Weights of a small segmentation model: 10100 steps, 25.4 epochs.
Rows from block 5 of a small segmentation model, named by matrix and row number. Rows with one number belong to one neuron. Each number is 128 + 32 x the weight over its row's rms, rounded and kept within 0 to 255. All counts start at 0. Numbers have three digits each.
After each neuron's rows are labels from the 100 images, of 14976, where the neuron reaches its largest size: "responds to" is what is common among them. Only what is clearly more common there than usual is listed. The data: small charts drawn from random numbers. In brackets: how many of the 100.
# gate: MLP gate (model.blocks.5.mlp.gate.weight, 192x48), inputs 0-47
# fc1: MLP up (model.blocks.5.mlp.fc1.weight, 192x48), inputs 0-47
# fc2: MLP down (model.blocks.5.mlp.fc2.weight, 48x192, transposed), outputs 0-47

gate.71:132166146200159139131113130154112102117074153105107162126105162190185041105094106092082090120121191122136139078134138151139098128142124148098151
fc1.71:138129110121139192113091133118103070165120149181114188166078053159143087159117127126103093151149116104134158152141117166105115140115127088074195
fc2.71:093131121110108081158140148131140089142110063099190115178163124102204118130119126157094117125177098117176126167155109134112120149208172133097093
responds to: horizontal bar chart (38)

gate.109:126198099094108136146103093105128132186160113171139184138148086126095145130104131164109081070138198162108143116191072149116159148140112100100135
fc1.109:068167167133116169106104138133117085092127144105169096060125089098085115091128158119129115097158123074070141144133134125097126145205187118154096
fc2.109:085142159128133160113098143101215194076098146124150111125163172111103119163149144058146140163124093130161103111159153132090148163144190136109164
responds to: pie chart (67); ring chart (33)

gate.38:099139151098145093141134154096125145094180104153115121140137103128083137121094107159115159211129100127111111177122240149121161107118097194148121
fc1.38:110123143085188145110126160131125116200134143144161136125109087132080148185145117157141108172109095104133141117115177157073095125144112093183217
fc2.38:143157103140162121105143128134139060183120086117121152100110163146141095134091083073158143059096146182165104150190127117163086120084177125151137
responds to: pie chart (91)

gate.174:104146148138122172111130117130110137158131131185158072142129108091107121180070184093106123138150135095072149174128080176086113141141130032129118
fc1.174:133091090119139069182128144140155130126099136070116174130117147168096121099169088156108141112076140163196112079102183082146140095136111181126162
fc2.174:167141132133132197089147093130067091083120140090147124100132125165112110124104172073177103131120135119176204162137106136077139129167121076132084
responds to: grid lines (74); horizontal bar chart (73)

gate.190:101140105144073119141178152062104120149145117150154165087136113151166149116177076162157133048122096143183131094139143109120152104052101139107136
fc1.190:105150126155085106168112122120121100145142119126157140104110158118109129182150113135161135082152127206217142079182102148130074126185076112165128
fc2.190:118102154136172143106116123031131136162166156123156150171091145136131157140077114092104155167140137164175150150172068097127114138188134130064116
responds to: dark theme (100)

gate.89:173149147131126103068187125094170171183125157136149108169161181126122143154138085125135125105169093073065101114108162131102167138079137146081110
fc1.89:088113199124130124177087120143132137122172105174113113121099064089140100149140158082137171119166119162137069149063115134116157131194090135095153
fc2.89:174155131106120157134129100204174098132132111152130178131170156150119127164149148116116213131102096094161134111135138134160116073081177108087067
responds to: heat grid (78)

gate.110:160087152097156141143154112108136088140166105130067115080079105124136202072111199139078162120111144199131157148098100167121132127119095126142119
fc1.110:134104125087104116177127100139110086176125081095192111146130116106127081077168139168098122057120170141111155130129137190066109139142121143127064
fc2.110:110146098081158150127123126122119036126180136161168142126131149111144134198134125111169155096175102127183117160112149104074125045112146096114134
responds to: pie chart (51); items: five (33)

gate.175:103199151147115164157150118082167103145180144182144123068163121073126127107113134142126104083113160100049153149149101076117156156086122129123155
fc1.175:123158090145046128094134111090132150155128133164119136159199151096042094118097154172102147112154174142111111123152164111161113159172181125121118
fc2.175:120140036111153163077080101107112127090156125115106141180175178115150120104095145116130129112073166149140118158125161098101101155173167061126144
responds to: pie chart (51)

gate.127:135117147122130155141110122135205158124119157182080130165130191084136163079103125181124096158124122102054110142090110182139132086117188145152127
fc1.127:123176100085145197073151148133169124099115114114137079041096098120172118094136145167148126092120142155189132110129085100092150087133120133108170
fc2.127:102126108111093080211174119163083118096115126103111141117155139142152117177092131064129118082133097197129161130106170158166100166116110083161103
responds to: horizontal bar chart (50); radar chart (40)

gate.184:120131079132150155133145110190134173090092111166088093136084189153115133119127118165229149143131183126119133111156108130131144130097174069116162
fc1.184:080114133136157169162147076089123142180053110065147153125093100126165169130125112077151168134078114159147131096140190183158139115098133117127140
fc2.184:145138124162130158102145131181192100075076116148151159120128096170128176190132142137064148124156104118115135099045130101133135091163120183103119
responds to: heat grid (49); pie chart (37)

gate.139:143148113134162111167103131099135189134147120119129133123174118090185078106096111113154188156152147118087100192128139101153060096135122045164120
fc1.139:152130144119139108104146113196156088149126152150149148134099097130104115153123125115093054154136122068167158066137176144043153097131166186141138
fc2.139:132151130139122147147101115166094087101091117152170175213183128127094119108136071144126044135097137150135092138134091064152144142149105107111083
responds to: grid lines (70)

gate.32:128209133153175131114140111175117135120120167090115122106058138137085118121133143104203120088107141110168125111162115146188084081106100108069114
fc1.32:088077126106041132130110162083128113109131095173141145162155079114145140092135125100070151166151112138078151126077125111064138160128185124169138
fc2.32:145194091178108128147106062097108139112066109125092109134100156148126110127121137114169175075081141102149109092122096108138121071116086086147067
responds to: heat grid (98)

gate.170:132135088107048141144174130127090183142118127144136117091158191091143125104150097078102142118103196125156115083166115125133208147119127094119169
fc1.170:156128168124198129089092120118188118105127143136112117155086062169124141141096167149154135118121108113100111204118158134142039074107115138123097
fc2.170:142172169131097148127166125144113191106069164105124130135131114204139139162125151166117121123066191115111085120090170115148146111086103176071114
responds to: horizontal bar chart (39)

gate.113:122123131112172122166101160156148160137129064150105139166116194088148142120091103130092108186167181180162142099152114067127117126163186129172147
fc1.113:155121144087198113119118125128158121088123122177109142120130169093159170109116139124139076182194164181114163073127122065103144157145130140191150
fc2.113:096149139160097100073091118124150181139135072112166127156117078089137128109158134113144073101125088101171153161181090148122076124093103117199092
responds to: stacked bars (79)

gate.151:158153156115127085150133089106159056153097128132109128142071073084171199132087100114110106103168091098083157092109140168140138164118138104171111
fc1.151:108152177094067141123140110183097163103180115108148157161157085134120140124197147173145137064107187129125093115106150115115115181165146089125163
fc2.151:166153114127124152173142130163161126121109154075102115099151117159066149220118174099148143122160063131149138101092160201153163141117157143118104
responds to: radar chart (27)

gate.18:123161105048144064148175110054121108131126122151098138152087151143112142164120136074171152093134103161082147151141090142175124163097082115090123
fc1.18:171122165116131108079115053068154110118146172130122150162144057119137097149113171149120183165133121089115128100194116176136147100097108168154149
fc2.18:122119153149056119175143167073081153133129102173109090124156172136139092149153094100083170050170098142123126124115164129120123100196096115127120
responds to: step chart (29)

gate.21:157111075115093118154164145134174138144094120102071117185187094127073104103142094139132114177121116095150114061160152131162169144135118191083112
fc1.21:173112151138124155119171135169137149141103103167087074143157100130056083099130124162149063160143118101145124113167110102182118163105156055129083
fc2.21:142133144154204126088131163179151150082138171126168139133088135137121155147120089111178118078187148170101088164115143122177108113134131096101202
responds to: heat grid (40)

gate.36:129142147122108148058143132139158151090152125113150093115164120131115174144127081155142176043076167095142100094068146138112199181134149115116135
fc1.36:088110121160110156114172131173119156051157097119117133126104208182167072062067141117150116116133169158151119111094121129093139105136116137087128
fc2.36:135113180189123142109164162128109187087126079155191114104141149119117104094117125079133110092072148113103092136145108161168162137171077165176156
responds to: pie chart (42); area chart (29)

gate.93:123158139145129177106116190085079110131150159101102117107138181183116090111090102064141144131140179123150103108197117111131106110067108165080109
fc1.93:110113055135148102139187057105160101127047127134129154162088048164121106154167151142123154134099106148166149098116111140147120083126096125127158
fc2.93:163100132126084127172145175174170104095072076118122122131065098217131121163136110142143102093146120113175098105084119121116105085155129171135096
responds to: heat grid (96)

gate.50:120138122122144096114157102116114139107061120174132133187120074195064151134117141058154141137103085166137162131140147158135098188089129109130067
fc1.50:158075132129134157096085128146144120139176188124141184086097135072154097154155123179071078109096161095070123119147139147106108106168178140108151
fc2.50:109141112108144124150135078101077051079194140149117148132171196189133118152127164080166087107125097127175136100096161142143138150121088111125111
responds to: step chart (59)

gate.119:066157099179151126082092118154057131168173193156110134160121136147119095170167128170154141109156111088115132126161108133099142128057127091134090
fc1.119:114177188050086089093119117115080121195124111139110145121138142121130110136113099068158112147160098141102085062165124183121103146107128161103110
fc2.119:126118141111123126234144115149131066074104090103091141163119166143144141123106138136153149160084103192111089124101163087162106110106084080133105
responds to: grid lines (69)

gate.181:107132119193131126084136088062130194124075157069115133193198095128150114161149134154130128172093116082112102122127108117136130131172104088134144
fc1.181:189132102110106116129120155118167163099104157133144150168145107161160100150114042140170149175162156093122059088100127144169119060121098115134093
fc2.181:103101099086139111167105093070160117142150168111085045149131166129134103133134156128107162124127103166063140138106172143057119186111114146172141
responds to: dark theme (100); pie chart (26)

gate.166:133190110121119130208127108118157142118151173147135102127138125092116109149084119051134107154164087160159144107152134156125137090121043064088131
fc1.166:119102072097135196111121131109198124107122136153123114142094052095155147174135149122108180180148123146091076118121138175071142163121145115090096
fc2.166:109091114148179142070122129090126141052181142153148079136183150095131099177137137189100109127152143067087095130157111173118139161113120118096155
responds to: dark theme (100); stacked bars (61)

gate.43:068126163064128154121086095116155114104133155104166165075145123112122136152126139104158142134089037095110160109180082134079121125119166153105178
fc1.43:167130135146123089138145153146116120099114085124072105153105159169123131110112081136157113139145201134143126141030136133214139166148086099170109
fc2.43:088154164138130175114086104129166192186115104064166146182116109133106143138125132089156108136107106124208077115167128109112162144168156171127111
responds to: dark theme (100)

gate.41:127142144131083134149098108061147127178117136079098113067076124112119111134116103088140130138141128188146113121159098126215102113175130189104181
fc1.41:092100122109160150103175141196114119100140064164131136151147149127127194139126146137107099146120174060106129120084134156049155142064134096146139
fc2.41:164173102174072144131145109169125158131137132147150105154131146166144118141154097131151119107059129222119135116083149070147090114180165184148125
responds to: horizontal bar chart (27)

gate.159:128165176141156110109168085090178121068150138099127158118095132120169193149117098174123127115123097135060076118178102165106138154072114166148123
fc1.159:114145087100134181168112149168099153146117140156155183110133152142115102139111181105066065167128114072103189165125104072137111144132074113129094
fc2.159:151108166175128127145087129183165190098089131144124129109076156132112125189132117111135084112119101124115038092152115183140110151065151161114145
responds to: radar chart (25)

gate.156:127057089089117127133086150078193116195141145038106116190149100104149157145135144136105160142121172135104148119152146132137116124097101156089104
fc1.156:155071126093151144144123139098202093161096107049094126139139060122135112139121171079122127144142134127138125128134110105133081169133101208137077
fc2.156:087166133180148089112139155122082122085166120044167187122100133080100119100078085135114148104128091129143127163106144127121165139117138067122186
responds to: horizontal bar chart (26)

gate.149:147154144170104102127172134178152086166118127103081067099128154133135165102137186151141042147097184145166082117163080128128139102123110152103108
fc1.149:142162145175121075109109121198145070168112112101067064078124117121123164102114163110145087140096147135156095103132081150140150094125094157099077
fc2.149:140151174146188121115107144106155172131174111180134125154152083113130144115073077071144076123126134105086120158115078154152105153045128159150156
responds to: heat grid (45)

gate.165:075120136089153158120131135126123162133116068190131128058104122149145156071093143135140161134114115129120159051134218156135107146076158126105119
fc1.165:124089104122146164090132146151163115126106098163123103119115113122121149124110155095103163142075120110190169108073202105118126187085138167141216
fc2.165:141225181129138115143132131127129172169164093194114076181162156171108138117127093162131160127147167078111131158125088155133146090099111156144144
responds to: pie chart (89); dark theme (64)

gate.3:123189159123150182100175129107183141129137130075147097190086103119129096108123138123166118124108156048114145135129083088064112112087151156097147
fc1.3:113127148082124137158125107211190161127122126136143076125125095105104091140154131135154157097149144112081103132103095088119047094187180085124138
fc2.3:092113111126136074087081149061133186161180138114197150146157162124091132076110127156097085145164107174122136109173137149118144169167113149164128
responds to: horizontal bar chart (27)

gate.78:127084169111107148080116107136167119143061132130108140125072062142116157180092183162144145173111165113124123082159191191117121097141156132139125
fc1.78:119193092141175127190155160104114145133176091092121141105190167117118098104174094083134138087185118145105128118094082107146129168136083081113119
fc2.78:128106119150059151085150093098151188128129145090104106112076086150171139153106159181129109176069127132173078098175161157115120110144164134118090
responds to: pie chart (51); stacked bars (27)

gate.47:073175084176113132161130116141164134120129176067137232086135075134109137129160133090149135084115115137129107113165131140142166118153166176104150
fc1.47:087131081105166132170138108091164121141153146098120150102169121120056146118196115075142127151113123115152107152144131100158158092116105223072113
fc2.47:144097187101151102111114149118109084133136111092151104142138161098046104170110132184114131185148185091106181125123144161098083177105098089120126
responds to: dark theme (100); radar chart (31); bar chart (30)